From a checkpoint of a small image classifier: trained on larger renderings of crowded toy scenes.
Rows from block 4, named by matrix and row number. Rows with one number belong to one neuron. Each number is 128 + 32 x the weight over its row's rms, rounded and kept within 0 to 255. All counts start at 0. Numbers have three digits each. After the name is the row's rms in percent of the matrix's.
# fc1: MLP up (model.blocks.4.mlp.fc1.weight, 256x128), inputs 0-127
# fc2: MLP down (model.blocks.4.mlp.fc2.weight, 128x256, transposed), outputs 0-127
fc1.44 105:130146080135117149107094157144122166145124174150080097174120132145162111152145120084138096136059121153088140125089110143140132146144137132140117092121131164091101079167153142132073177193113150057179127098099151104141147170059124119088121072186143096155163168150115192125153184177113172120087104103105132073080119108155133139154082122161098131116089182067212117148173151140129143101159
fc2.44 105:150100138142150172159079142076058077108101080150155147098128185103107154146121092085106153164104154129127130115129116113116067124103138135135137117122143054056139115128118168132179110107065088112140143088095099176100122121117101095113131147125149164133151167090158142112094101136148193190158102113121112188093091160066142177124176118077159113102119192129057098138135071089081105122162
fc1.45 098:139145140145165148129077103160169103100150123126194141151110132078099122075196109140137229091108214137102124144128104101106152085180200142150074128160138135139044139169136146144113135171114090124153091100119128145151168124111108102143073117090144171140167076145112160147124158156094169148132105143109112121109115076194165102110136100173128159139142121074109121124137166042127142121147
fc2.45 103:140123115150131105119140102148140122155138116127127183080119137109110072143126039120132129150076140170074143130176083119081123175091100143152089109104101141203170097100109156128148122125113127147118144107094154109161178169168093171123102154116063079093105148094144117119113062086101122155138128176137105104171134193161084147132085128163181165142104117167089172145136175047205156109124
fc1.46 110:154100151155104094112130163111128115132099109178142098134190069193115065079150180088076168136129101116104167123167147158123145070139123169104071153130180128191154117105119141160089128127090101091126148142092117138141088141154147085171123130083177096155151179142155088160095139117133141077106119128117146130170142138156102132186155157058105085151176096151089054170161061110107132121101
fc2.46 098:079179209147133157093113106128162142140129116145104120172158064168125125168189107168139096111147104158118109153091126159134124120090124190152114075150078151134171138141085129157128139126167162218142094204159144127159142116137106096075120125100116191167159142147160129123138068203104132112103107163166144146101141092097075130081079128162114124106133095145129165125159096144119158075193
fc1.47 098:104117108150159123132146091145102106132138094117113105117103123091100087161082099128160113125102123175094151104133148144173143168062152165131156081116156188071243073179143123159143168165173131094125121166099066108138070126109122158124133152093181108086116121138141136125085120148123088118123125115106076159153208148167116162184163104072141114136081134113211133096121148087103160133134
fc2.47 101:153130090121147137197119058106160097129111124092100053085099146143162107138119106154124137128162138123075094054139094119150088154104172127051132120078124140115074152094130063148187119137098055125123175137132101113140157155112081181116090130116084126139104124160140127098094126091133088122096096128174136117141148134121094130141156119113095155138132016151096080170082195151112153140139
fc1.48 106:122039119118138122133084106084162108094101058119133141082146070153102105096153170196102125142110061161138122105121100098104138165168157086097155145109115152139169117135115146195130052139113118089104091163159140182060120168072120117167127088071155131151132161121121154096111163106140106162133126056082125091149093114156153155079089107118149149140187146110157161090106086129141104093136
fc2.48 105:108160141167108106125152110139170156149129135061127150171118107150081097120125136137133131161132164158073170084144096138175176193147096202108108167127154105093130093109104112034154147106174141171178120121148149116151128104125153138176120150105080164170076076090138166180102121154106133094142139126142046150101112146112126153127221088135179091156129150082123140126201105117121137135157
fc1.49 101:089165119112150099101189103113145138088142114160103124097073128150124108153096145150050153091108126122153068097199131114082161149093133086165200131098202134089158113089134193111093125173154129165121125069108163148102127114160185119060112116123119136103092105153167120112136120080126080156070156117140147081125135126122140137163108139166156118115085147126201082093148143120086060162139
fc2.49 099:148151155107083105148115096138119112084167157083131126151107155116084088140138164135143150151122126145104059098165147110169139137135130120125106058173144102180139120141135150213135156181066142183139123152143161146061126137137136185135139136090149154076105063113120164145114127140130107128204188090121129081129181131095114087126145091174111158138180179108199072092147070090103097123116
fc1.50 099:063098078097073159153101125169135129137116081095136173098125115124154117117162095098172095126102214108144145135172126108105143110144149118186107151113126162102170095105126062116064117123121121150127169140092114105163176166143091099193150125155149116126123108134121147104105168115103068138175113191088108151097115068137139157083169104028138143149166149102118105160115171165109056163140
fc2.50 100:102104104121162153177165137111140112113145160108154065143186116124122118180071098114126147135136163172134118102175106083092093099099160148111114124137060062121190184134088143142091095171144195172063111120085166114111115060145174170133121142129130157087101151149128101136139121112184098125110103141151147149145171138097160138100109129102222132161096102137086160096079153152189143170111
fc1.51 107:205115115139110114111142133100130080150091122092098055152152116152113119123136197143120142129127099140103149158124096126124181102081114153114097060081169122159148115096148111108099117108072239168095157090139059148149076115084115126087078142148076157117125117094135115122148140147106101112101124070106118133133140124086118074153143094060167046138123139103192145159125139084148134101095
fc2.51 098:102161180083090118150130156177150088145143128156146100160089111130157124152126096134195088061168113102180122101083133093162173112158063145097143110109094167097155125129101156087128110172138133077105128100141167110107057133081083133100107098068136135092184155111082130144113075101122141101106121161176131077153125155147113109084115072066168126093144197120099192128130138111127122185114
fc1.52 068:100103166104202105218071081118113111146086133140100117112067151039198112106188148126107115057133126155128147146162168128111117122101076120141094155103069113129082186144171080173099201167160175144102150089102151086154093149150142147150142092132096139131108155129121076126145105119074121121106121127115144105142141130135155169154115126115153094102115126103144101112129207116115141177136
fc2.52 079:156097104134124136147174144146182134125100120140114088113173164098082159099068131136083151233145090119126113154131123140133089119152104123098112139133074072111089089053114163043180142166137115141153101143122128039088100150097116111111095177111102101122079121071158164131147061170156114115174107131172132177161152118135098133113151124110106127153123188146121112089162151110121158155177
fc1.53 089:142128140154106135133146102088130179110077080144106141146131050139086141132168126075141135149187083111130050187125136116176120125194128187121131071131139136165095109147151171162077139143125087092116135151115120115180122139122130161165140084139139108132137131225107117121099140062151111097145154128151132121142107200144145170118106127131065078053144136119142075155151188077150136121177
fc2.53 095:057138193082158122146080118154169124140154182169098138091074064123171075133147153098146146130137180151110101160102093113115162129153125135115119122131155192099161152136166120144120109162131113122145120142065130167122173142086121099150210133113116104122146156181132139135081046131071190128112170183190140079081112140144094150082109142158110085155164112141123095152103167183126120118103
fc1.54 094:089149120142144061134117128126089143128105138148164097135137057090094156177133130146129157134067152105125122082147147123123119106142120108123244128145129169117132128100152085110058143103123145099091101115129086085138190177108111107115143173098074091083156155119154176142137091094027148098103121085175125079076176099094119109095146088130193140118124100127153099111136176091102144126106
fc2.54 092:113112196085170199166143128134102143139123075155147147149063116095129083108149084139137157101158133102165090128211206113158165079194061124118155148133154056104101085128145152148161145123110137094151116155109097109128086122093127084123110078090149162181146147106105121115079105114181182114166098155157089130153135093130137115105152184133128074153070127119104164124158088155144135138131
fc1.55 103:114133151165168121144127104181154091177114123114158149135158149171191095162087177083139131103126147140105076195091135121186153105153173159119100116128161115150114096139139122060166128172091140129144101151118117141164095115153160101144090111144156109101199151146143093143085165147160131111166173167028146186140114123136111066142177128070050129091156142137094144091161134093104151085105
fc2.55 102:162209139104116127118114083139125133113150149072133093144102140136146036149168135180136106118072140075134095068161084161171146149161123141161154147129117136150120105101083110131066204083141156082066161116104097117139156136159150134142148076131110168096140103093130081177118093069097115121102186141110142191138118078152103088091088145101199086154119111143131156145136131152135158126080
fc1.56 103:107136142127126119199117120131146105161099130151123119125120106177149150107135164135153108082161103105144091160116117091087206138139116117123140149155095116086018119124136117179105078111116124114118084071130140109105126105106060165089142114146070187070145140139155103105172139066082112131116141171175168111125166125116053088150090131177106100103082131097104108149029128087124097133110
fc2.56 100:113121114088177147076206124174108072138135156155084149029155154131090160098135154181083172150112119112097152097146132103135104126098154091164088152119124159102095180130154102093120120097114132165152208119088150116102156139136164227099087082116147123104087117178157134129147144104126098116088123081138141125113178144115095132142133168087137181124133105107056129121143128148131189091162
fc1.57 105:085119115091131158095154110129124092171129099148164131147124183084146113141128139136080154216150075089081100076098116084104178126049121102137085162130129099093088111138109101103066156133171082119077116138119152141141097114140172164136108162088097118101078093071124131162122143113101089143091138187110179098069130123082157084104123131109114183128115155106100128085052124139071091132123
fc2.57 112:134166141165141082132109123132123114140151108089157082138161121119132098106147148106165141134117139160124123141127162129109170172163148177105059173123131094145084113234098127100129131157156177061078136152117099141138171154108159190083082116019124101114126167095084166100129093141107132147142159102108143129160153163092152091117087145218141113140125117117138121178127045145164095105134
fc1.58 119:129163099085139142129100151126109091136094104083101122119152105032132188100135116133113109115152164133069127137097138139156116146162166171076177139109157133060163035172125150214082114119073125106174133123136138107136120056109111100141119166156180127080109097075131168113103086102156091153091129135116120128088182116132166145145078097129068133146178116100116113139159138107103151101180
fc2.58 122:135151158157129129167072146151159159171140125133150130144141168080148087096080151156198155145159119096089184083191090126101117109108131160090061088131117131169102178114175109146115166112156100124136124155120164106124080117161144114180155148121110129161142183111130152163177146212124129163142174155160141103049125125065077137155108115076138156117152143127146163137051111078177110134098
fc1.59 097:095137123135175079139107118154143150136155178133123206117133124243105103158158118105124088097131095154125094178083121101132116103149112068126074077143153103147114094132195132165124139106182149092148220138096149160118073124125112141140112119088117122190077156139120125076118113118147170146125117122111105114140133091092089203155147175115159156131109086171134103132144076124159121205132
fc2.59 096:120129105127132099150101128113135139169083143143174169096058088146158123128115130207162085110117069089132126176156122145053130224149186170143101116134187123070111130150174142143140141165110111088097109125129150119121104178074153145137121111072137099115164102094143087101170155153140072123133170145116126137115189099134178126166072139114160107112163158063157134157111094120058150121150
fc1.60 090:081144104211121123181094172118139134094123198163119122127138130110113130120184109097010193133153121087136125123137123098145130119114132137128160150095133093137139138137105128146110157090082124094135124161088051150088080146112120103114099123051096109113098119113113107126121137136134165059133103049158224092133140142165107114100154097107107175078095105137133134118084102120187147128149
fc2.60 094:079170130158116093149145095096138114120144166104114121159172045114052079107073115093090089131118119156142113096128150089144141145148073124128112176183087091129153114113120123074134160132146116063146150095133063080092113129108180112115167116209087190112084100118107129105096133094143108093103139110164124136088109085099166152113167116154066161107117108146100183146118207130140148168121
fc1.61 109:113151150108132027169156066113152101139120121146163147139139090113128105096114099178114131160101086130127142148148160095112132162154135131103118143129076133106111129166140127118141127167197066043134164138091174141131152208174144148110140142150096125098175106145166090086163140154154207078159115077183120188155112113123111146132174084141151187109164131096101142088117132153128175093077
fc2.61 106:132124145152105084169169110148114111080124102155149164168150142118116105196122133178088123088095146117139087071184185137143085078086104154170139109125137143115083135113147157098140122165148102150082142100219156168082117149077106134135180153139197207082165072150127096125114154078123111094095164141151152071154122123088104115119121111076105125092123112120100103170146180109106088139082
fc1.62 083:152075183132132193120126113111136109063108120160133142115146124084091142098130167132074117139103182157118095171122191104148118137158084147167105110146109147165107119180187136133072133094145109112147118161061099142142120122111108144149080100137175127044078114158120105127124122110138201081133100108119185130176139111149151162163137134108126144135205056127130076145108164113213152087103
fc2.62 089:190223138068108149133120126132207095091121110113154129108105129147076201121195154121143122133147187167069159144111119083116110175154114148136112097110107094157112045153176146123131078124125127139120129141127092140117147137074076162098116145163143109114158080133129103148109083124107096108130101134143189057114153153141118134144117127090027137166120117110112084070115140149102116102153
fc1.63 097:112177121121100179201132135137074112109118226165114187139141149106121110165186192077155132159155127103186133169147152102126139126100117121112138161143166127190143098109115116097116095153152167117129120119141084155177139116111138122105100112113132134073148101136093105131140117089103038109166043134115179092165103124120099095119128068155139134122098136117139146080137056094113104056099
fc2.63 094:190124071104113156170127125081188131114105177091160125142133110129096029139081118163163136126143211152150115120212192137125160118068078126139123091179140146157100106153153128154102072140062113151132120108118150139081125156129140146139073156129086191136086097111117152143137174100135103147162165152112114110152180132066137094109172141124100129119171107142182108177145089112108138116131
fc1.64 093:106177134148039080126122144091120111144192121127166126066226055089157095166181149066121135183126153148145141097130167082143107096155123126139137137149156147137155185176124114076082097129141105139151108147126138145161106123176149072126125090135140084082119100146152093101152162109172117169159155165144113187125099095140100155105168173142141126106163159116095135156158167171066126125118
fc2.64 096:116138093066075090137145111143096112139073122146097099152117114155088150132114106101134105144109167149117119134125132120094135147166130068108151060109101150108122146069104157168105113071143150099102193147102159141167023106168088074086148105144110046153139108116130166083129145113168087096128178121120112081073167181072160136077121169129098161164192099160139146143092148128115110115144
fc1.65 127:127129117096104140063128123133102102137083136144148092118111140147135158145101132110065098140125111088092107127133157179152094132163109123104176161111089102106147119156120120194093123149124077111075113079090146103123115134174093140134080105168123130166153083177127092119113099075170112093165186103092132141128102137092098170109114136166084142099124091077125247102107086108010136106115
fc2.65 121:142121147146147122130125109118109132120146118132102133157079137199070112236132093146121130020146106146089124130066160132188128127106118119145127179100126151112102120144134152095135117132121138086104150127149093144117154130072135103115094154139133125166163119238145116156121131125112111147191187102137133124113150113148155141081120129091177169097118103113138234073067151129167087110109
fc1.66 089:097140111141140115162133159093062094114153089115157121095099102088081076130101196181126083196119112075115140154126147106173088140111076160092131095151096117176110142125113182155161125171101084066108146155131072078128082129071109104170069133162130163086155166137158094131116096105148101131121173151115152182159120173141157114091131108114181121098062116137163122089130114158155153084082
fc2.66 087:110125108119171151109139112062119178056118158155157097151121064096123156134090078054077139164125122052155130133132099104094168082112137144154120127125209175130081177159180158164104091148116136107213182157135111161158191095155133109160128116169136148132146174107175074102095123128151154148132159126091149141149131151115143167169114095142148138133136082160159077161141154152168136123140
fc1.67 101:116164145118138126145142124187188110142151070142140138127123106047124123116119107093098114100090193111172151102116152053115135139190138100076197184088138155140116158102127186083094199168189138150133106154108129099155098156196130081144134132128110118130113137195083104142103140097106106128084105149119083133116112119103040187130110112107101164091158141095112141128132162147065148127120
fc2.67 096:123060131140208105122135132086112144119095102131123050138127114062115154175091164128129067145133155145077093117105114124097118118107077104173180133120159143126190105069146173154101113127170143133122135122172137156081114145206104183128162103128100101124160113111100173112125151121127105133139147088076155132184120167140164143121121114179112126183114091173038145062081164087135125122138
fc1.68 096:075152100128079110159165150079150123147163136140040126175134152013175162124180151173134192142095121135140131113130132118121125110151124123124108124166128143101145112083138130176106114094100099075092096179107146177079111151103145154132137138145119080100111111096089157102112102165104128144176060107180092080107093186129145130141072095177087086166126117155128119183165118117132085150134
fc2.68 089:152103042124127130096093080108123114095148130100127116142125101049178122125100087103102121173160118068099092118147154155110097136139151154175104073158121084112121059160153134155118094051139069116058141115071096096117141154100156122098119141143077121121220091148109127115135142132121113166148123073103122148156111117120077152127093112103129079150131080106084092178183118096117115066144
fc1.69 115:179107096050125128136117118079179132179078085163098097105121127102131156114139132117142123122134114098155102146062109089139121123130156104154077128105138104121177113193147179185122130138074129071123120171102138125142137128158178167202168137127148090096081117139144127172114168152203092156150129170145079134187158126178148147152207089127151109148103136190084130172157159158103146097118
fc2.69 107:112172168170094105128169076087092070166128102116141158113176103136094098129137127153135168136145170088067156122194129153126082088140115168089125096091145088116142120148160115157150098096142093152129151139145179128181101079135034101118162138108124109099145149192128109175133146094141155114189103108188122169131152097101122147075131186102117125107148134142110144214127126183170103066119
fc1.70 118:109156117128089174137158149113110128173083121171124097119107122040128161146101116082158119133108097143072110111124135113151146116112126112102085158151144105051063136129075080139114086114090095061116143146140111127136168129125135136137114154138090040139162174103165115102226122143126191087158175097120083123125174122123072091175068102111151137112135097128098074115150091145127093100174
fc2.70 111:153116071147130137140164110152155113093067113103099149126142147102110091111131139168158139106041122139145130130094126087111122133222122143127120105086221185173157137173142106148137113100122136184126134147119129104183036127124112153151060150128139089152098160130178126100072089148097142138137153130138157152123193119082118111095136147187150113148103146109111152138140026130163099091113
fc1.71 104:143166112095093066101066160108127065129167148110168124164147110042124129145184099057116135129096143165147114150124151131145133138137100119083136125149126184085084188130128173097150138149121175096131161124092115181171104111146168150091103097054094132103071115120178139159150148075159147142073111094124127139109077178118113156158123075168103096140126064135108132124180097149080135147090
fc2.71 100:130174093122118123162156131104172108167118160140149140115190162112110102107107089151144172175143079078146141158152068083179108148088137101086148116128109116081087146110104108117128134113143099104161106139073186150174101094110123119081184166110191120122084171163154127128152129116153196142123138112134088125120168088162133118120105111077112136103117160143191096183058047179157154193106
fc1.72 121:145135119093068064154135118129143132107088190105064187129124116095176141128131087101120134123169106173138142176072151077127159131124138152121115096116127174115161176122127133106089145098160208152150087140101170174091124069115175144102132121133170201096093116138137147125153080100083091151116086134079129167110108173118100168124104142163135089148108096133177120175208128147143124054098
fc2.72 127:135124103108185127186112162149144189179150145126142143133098165089123120125138098186107141141073111181142151145092080097189101094104144118172142080098135110213081120117097098093078171162171134077122166141126135137187191144143138116126215119147134127127084141139100074063127126131127197144109118119117182157152116102089102155132145131143123112150096069082101124107063121098151099118108
fc1.73 106:133100098161199185105214158121065120165133137140111132083070077131115139101124087123189129131084081067157107099109178131178175148143120163100116118101141119111098158130133108158187153151123129172109114073074105140138119124116151147123079216174160080131126118111162128163114088077137142146150134095119140143145159144124134126194146160176132099080180157131099116194139086137111120100103
fc2.73 102:144147143095097161166118170088149115137153125126093132039161113110166136116110051114149083151124149149172169138126112087114180062185157121200079150106167105157124174162175122144096100067101117083187126109105129118199169126149173142146149107138144112117132149099110147120132111118115081092118176072098133114117106127163091153157064131094107129079069116132088111131137100192113171101104
fc1.74 093:142109085130157101118049083176218154146156156149097083095113125122071109139119068119141097109119095132184182163140110134114113140174112091094123157106120148150110156096155097119094127163166135127150099147156120136111035196084127095131104109161131100121168111130102192110136110056094151146063121095079143125084103070093191128111151152139099124157115102132131158101135126114066100109098
fc2.74 091:107108149136134112165159134143125147141121134104137090149053163116129149128150170145156180199093143154149171122234076052137126163123148082123111143178184131167116142167097139191150161123113101094137147117159170132130074108026148127114130191133098108133068111108109097122135111137165144080120152098118185101094138155154149112107129083135113140093159102115138076103096091105156136115066
fc1.75 088:132099125161170102113135090148109122142112110147128170184171113084127048119122142097095119134082100122184095116138156129163106146116179165110112096086146138151255135121107151079111125144178182097150089131078103159125133134169133148106103139152156108131162152076064122095046100155115108140147143172168108143170113157101084149090124169165121125163154153132153147115140051089117120130085
fc2.75 095:200131079119099123108141080088205096100127116046103137076121136135103109084082147156122155162069131129144111107132154114120137217075104165174131144172160116100064067175137163091135159129151161110185123167115042145090149127152137147192106172114116121148085102113128107119115117108143131184137103134167100108114085095149149172112091131148118137136113131094145147194155132126127146099166
fc1.76 126:018135120203108140123146150091098115142090171160108153181133121093150140188144096087127032137136121091127172103153145135148120119176107133124142100101076079143143108108093125126130124155120144094160098128090106101105146122147158076109133125203093098125141094090138118129148131056122133139172111130061086098083181088134148149097131139107198147179071113150103080128144130110183126145117
fc2.76 104:168124115117214140129152170155104121137093165116104166109161134138144080142141118114161136117117131087152111126153178207119073163078163157106170071161166130094134151109159132123132178137127130077158115128159128133172123174164157109139126127120125154098134186115106126181108151130141131130104124100135112125121031153128100240084119138166159073157153151154109174037113128172149078130133
fc1.77 097:150124121233152106136123143169114069138033139119113158137093107196159086129120200168113096131099151170097117088100174138156138115122112144099092140184088153083157143132109149118146183143093093104139130090107174137113122139132127106113116183135124109165130147151127096121098156151180175124180044134092091097123139165082095168148114135074132162127102160167049167132143129109120132155118
fc2.77 103:108094151064146110144146121130079155150053163126112097157110137120156110142164140170104113069069088180193162099225132139124126106174149125114202109140125137144134097130140153106159167121151127128103141172174072105154157138106156156146114068184173115130108089116183100130116173179051102096109125129139119082112096143160104153180106092158112171114125126155103204127099110115105131117133
fc1.78 095:149172103131165179152141157114138120154062125124116118166061103137125122163111129078148131152148191147130111136130094154196140098137101156106061103040167140143116106175108097109170131209134142156113099117085147145133092105120062176164104114079127132111158166148127072154099052124149136103114172123084145102161113157143103127120120163158132086163082118099196110113118107186191142152097
fc2.78 111:113087136101119096126123132171125135077126217120140124181082090130137071183158121137121079075120123113150129111160117143090157092116105144162145122145054159061138137125115093150107119121069142111024125137140146143097139137096155162155101076137118097097093080090123080123064104139115095110161095162140096147130127156104066150117104046142181156127122096144136098142086162141123129055096
fc1.79 097:182129067132161149164115137184114187103105182111136167090117114111144121149148103093151093127113102188153118146091158125161150174131132109045113139111131112156072165134132115112100167102109171127161134101127152181082125170139110111156172151155111140129084139126190098193113092084126101118100159135133157231083104087133152142118155079096113115210102073136094129133147155096118163148075
fc2.79 103:107123165136123108096101128100156164185113152107071165167144110095154106130131117145098171148116105113112131137161131190116123155183118095163130124141118123156116158090161160097099154108216146090062099102113063119133110107153117108131147132071136071160123027097119089119174094163114212105118142059136163120190093100131128144121069105126163111131073163126128113124092075126148136093076
fc1.80 125:074095145111083124121167095142125138175136113072125021105103102068133121115151086096141157172136146121144129119100113095131088096168118117026061026140138204109162117157200149118105116145096187129104093151148116152126149122108128151123169143115078094112104089138149082113093144151171092142109080173141096125094132122144159115123103120088141147085141140111121107114114169153151157125154
fc2.80 105:176116162151126123102157104179119105117088127147129143095119089132169060103106158112143149051154163190164125091114178136123126103120090147162140122117194159149083087095158129144148131146100077110161150116093130153124059162196126099107195133116094115121211090115092112118081095156145130147178190095110079118148077130124147179086127168119099138117165143146121199133133108165164162123169
fc1.81 081:128199143107142170089097139133160145138143114138112144127107134104133142068168115130166111070113113130156120152085127110079154168092120130151172108138132123122067161186136097191070130114147197183144157107099074082060180143149208168152080126084140058143156145121090133135155125113129178147152154071142115110168075130084154150166137147176134104086139149125153083109086153127120145089093
fc2.81 081:153096117121118132136154154127112151158118129127166080118132106108061112080107195075132171156097131142114111133110155200130120112211077108107117144172123185137095178088135140131108118097173107074161081087134128101121148132118128083128152146113115103102092130174093120105133087189103162097128178095115066146107139125084223111165093199090101139142176115177129166125123181127162171140151
fc1.82 097:128132150147111051116183098125165119200109099112085124153124125122166111145122135151151138137105126153076164157176121125140125088112096144120094213120108104121118067225089123157134125082073126097136082131176081138083148130098152193159066135139103156089136155081147158128133151152114097139205148119089113061087116080128160086133146086158135140144062099110163106094127127085136122112132
fc2.82 099:132118019144100142150097126137142118141159130145172084086098106172136147088131090135129102098052151145106189145128129186097163174126103129160142149124161160071131168083106149158138120120130077190156139122086083105201129124144117185169141105137088072145100153099132129149129154176164131163159118156137123183141124163161086073109160109171110085183115111113120160098072146095150159078139
fc1.83 106:121102081141121119120071108126104125127171128123157103171127098173119065156144123084142125066138145121117075105152159133145168152120144100139103100149147228061097149101184104132112119129178128180133114128085154191186180102127173170109099158057128139125086122161163202107133088093093178135129113142135112198069094146088166110072101145141122142113127113098148131148154106142101088164136
fc2.83 105:141102085179117110118175116097135186151154092172124195083139141143100076160154045144101161129129175093139137167115132136134094103102121080123125163145118172136166127156179138117107149100061146129160153139147092094211179115117122167127179092127114114120101166069128059092135166112086116124158063133108164153166135157148171168138061108093137134153123121121136174137158099161167162157174
fc1.84 095:107134128100125141069135127107177131123101049109146096072134139164136105142168177113147130077144127151112164143065106103076039066130128167124143077134122166098131091117161088159082130124131154168122084079118126132098178133170123130172106092118118123128192169141090110119119128135126078084102120121119087126145115150045092122130161082134127204103151128097151137039094113128179139150167
fc2.84 095:134154102125095115139215215151087184174120182120079078126120122153102081114131124076170111107144061186125170125168094107138089126157116171113177100151110165138149132149110104126149120148174124085090074146164151074141146133091143122085116089131078101104108120108172138106128103119152104030086132155108154192153157140132130185125096151117086115110107134097112075117119100141135117082107
fc1.85 093:098112136130054098170132126145113096076114146075101239078108091082067152111099131103095108107118186094148129100122154157136163145122109160075137102152146120113212141206100134171112116141120156102117134130138126132109121144092129122192083128089159135101112113132177080138135109134099028184130148121155110103137062139139105127177135131137200132117142082125146123161152119126079145134135
fc2.85 096:162142121120120170188158116158152085170149152085157155110116186140113128122078124150131115146078161121125119135137074148114109147100109144151182113066127190100081097117128124125111135063115120177072104111131171160199122134175155118173095108118170127099074204117101154116218135142145078125086116115177119115149176108154209080116148109112149165129126121067122090086115108105147152150091
fc1.86 088:101128120133119130128095110059110131164114096110157133114119109055174082147116147081137150123120050129086130123133163126069160130182156103107074154157126138173122178121108128174115104160068120149067141179126196135122117106053139069154087096088162108112085084123159115129189163160139136160115130141107148128194070178143171163079095160161146091106112127104138116113104121116157174114177
fc2.86 090:141107134119128111166126145123130148120167115148155083116186158080056119105203165107121137146134104089170095086102138156159188102122091136104204198154159123097105128084156068089187143173151115155109086095138142088135142138146172085097104097132091107109112139137128127123116149198109151140164103124118130122136090159109145148106199111143149191143125121151075085165220129174159108172130
fc1.87 097:111120066107130106145146134125102106163101123080164140129146124044140134131172131103123112108153166207197102078108119090094134134116159092066103144107134185105140111122112126059132148132104106112104146194113164186196131099147076124128103111095086144111172177083133109141096082152116165194171125121147145119106152108075147136097097140118147074130072096109118109097099118150216141169109
fc2.87 097:094103028129105083167132130106092080109159093171125117079112158127143207140123066181098140129165106121150173207133121153153142094110157137115122172100170118117130093119132133147093117089147142126132133117123140144089133144092193073111139137166099101146201119169152099127123133108150103154183111099154166187109131100148086161135071078128105173154196194078088106113123128140142105112100
fc1.88 110:083169084146154102152113167111106129157124132093073056220129160113097175151128128102119078107179106190084112128179141148176140140148108124129072082162149090124159119170130119108158110173145101165160126079150105169163131116120118126130182153145114092151179093138138066133088146103160118093174143127098093090138131166081149181097143164101176166083099102146120051158114137142131105098169
fc2.88 107:064055106114122075097171131154093221154089101140096099198067152134156087130173164157075134102081172129131105087126142105085176133093119119122069107128107121116054115118083132089147082169117158130114202060130117104137131096135190093156121102130124134080136117138125103149142122131179144100071133138154096103131179155192131133102103128173151122096091118119103128119112123120161108132139
fc1.89 092:066085065093123096145159109134119136175111142156080131089197141124142101116108126098128178137128143047093155124104159119159146119165159129155118136097128088101185080132115098121111176153093141117163137120127118138123114150111117134185157139095166142144174082211160102120091115164118143134117123171181177159075080189082149119141155090214155118136174111155144135109139143137221136153152
fc2.89 092:155130179135127106134169101198105130081126182136190130144061070121121121148136156068101106146106138108126129125126098091136080156130101122142100172125127137114105140127109107172100134112113070160148182142166095131105068074151168152171143162149154152069132135114095083135136174129160100164078150117105131092160110133211161129086081124120098164057125136165086155074140059151056120115141
fc1.90 110:131085163141129111072112055119119123157089145113108179157110092091087086149169129112141162137069127085111215098153149133132097152111157092115122135099125123162188100199173132173103181113148156120100061178111082163127124097079172111090096082174123082087154118125129127120158153170127106145152156121164071132120100146090159105117137105118176108190124167142140159126187108079090164107131
fc2.90 107:137105067182199138108133153091114089124175142103203188137106113122121121066122133107106186156070182066114102120125155126120171142159110181165146164128128158122102175130097125131123117114131142212146156123152124096064155148114172168121155126131082125123138158137073129104157143128134154105112121118081108197119072151142147129117060073155130137155081172110129133158112097120053121086087
fc1.91 092:102198123100103129077048127061127123134081130121137124111136159048152143115103156037155174108090117136138110108125131129102138139095141111090143144121132091106100107147103143148094106131105134093137141132163177134084113062108213189158093089125140140115186125090178118097128189160132145116116114134137077092163118155119107082141128156174120097102076075122134077128175056155156152104124
fc2.91 096:151108081130096162161136094119148189084173141185135113111177116108044084137124121174102126139199117141181198108116181146156161132114130110072105155128112169121160186062152147172150190155153115112128090131103135112152161135149149089126080106210178093135099151112164126135109122184073147167159152156120160136160109136133106076137154142135165155120114098076102067120146130137122120147091
fc1.92 107:178150140101147147142153086117177072169116074111104103133122135031144196098154036131043097138147170133122096134124150072124197130140090105096172121131100142116092132139149177145092133120109083087170123148101156138131160214091181142183085121140109157130127113098142156096157148096101111126119157144154145142116197169120186125082164104166157127142133155138096125137144122133121098137122
fc2.92 116:162136083122100147131153089163121099110183143180158068177124065132136070145147116132189186140101090135146156136126109111146146165087074076099132147121121103111079159085144098136132145132130188136088163092165142147191103110059084139130147125132144139146149148080060135131096102088059112116145149127060110134158176121141112140110142109136151172134057099149142162098113202189155143105122
fc1.93 090:102046088145116111117136086169158111124121161122097096179165094096145117121121162114095134145126115107049117105129125113126132123110152105128121187143098134119036156079130095146134100097156175121161146125090113084112152091057107042104072137114127082171150127194163087113108105086117113149131085178165172085133175181124127152112169124127110095106088124171140054089112116094132103114152
fc2.93 083:132094174074104146098108077130166179103100096141102075094099191072142133101093154109127152181107104106127096126130105074151157125153174112172131146134138111117097181171102124101091104137141098108156086161131184165186091139103106214085069123161149084123150148067153109140144180144113157107157132164147110136119146154149109125164153149116135161120103100147141102018161081152148122084118
fc1.94 097:134131092090166186088123116121154081092117160141126175059169149082114132183117142134117141109165144134175169167171165096079127164075141153136175097147135112123100103099064110100072079121119141193188103099153117060168099097106130105106052139166130121118133079128169162111145116148109156123078095109096143059081163093091110106100185121174128139127107172093137092139147137166113134117117
fc2.94 095:097132157099179080125135078099156142136120177128118135129113101114113111100077119107158140078163126202113135151094168116148078165093114185103114061156157155139172159111150143127119066142128112133136102101137140112136097061175139146117063127080074120139140123142090139148132089133089104111169141149118125149152113070116179089085103091098112078062198165105179090123177119064177109177134
fc1.95 113:131113131107102164137133087125192133154151145230108122093130124154136168105134150150135101109118120119158175136122109052100161166104107137101111067115151111146109134158167163146177195137174143140170147092137129097167115154150089212105081184087130077166058134172185066139124120159096144166136129137140119126170082085119166139130160139166187095103070150133152102115116149145132166088130
fc2.95 098:169147138174125102151071164128126102120143140113158079165226134137108154085104137061097161050132098133120116081084159119092099096112103155148113119128128082139121107090089186059120124092037082183151105123138110114086148140133118133132151138160136121113204118140152144100125142150155150109145160144144077123208095101126145151133131126104104160150113102138115167219135185123141097110100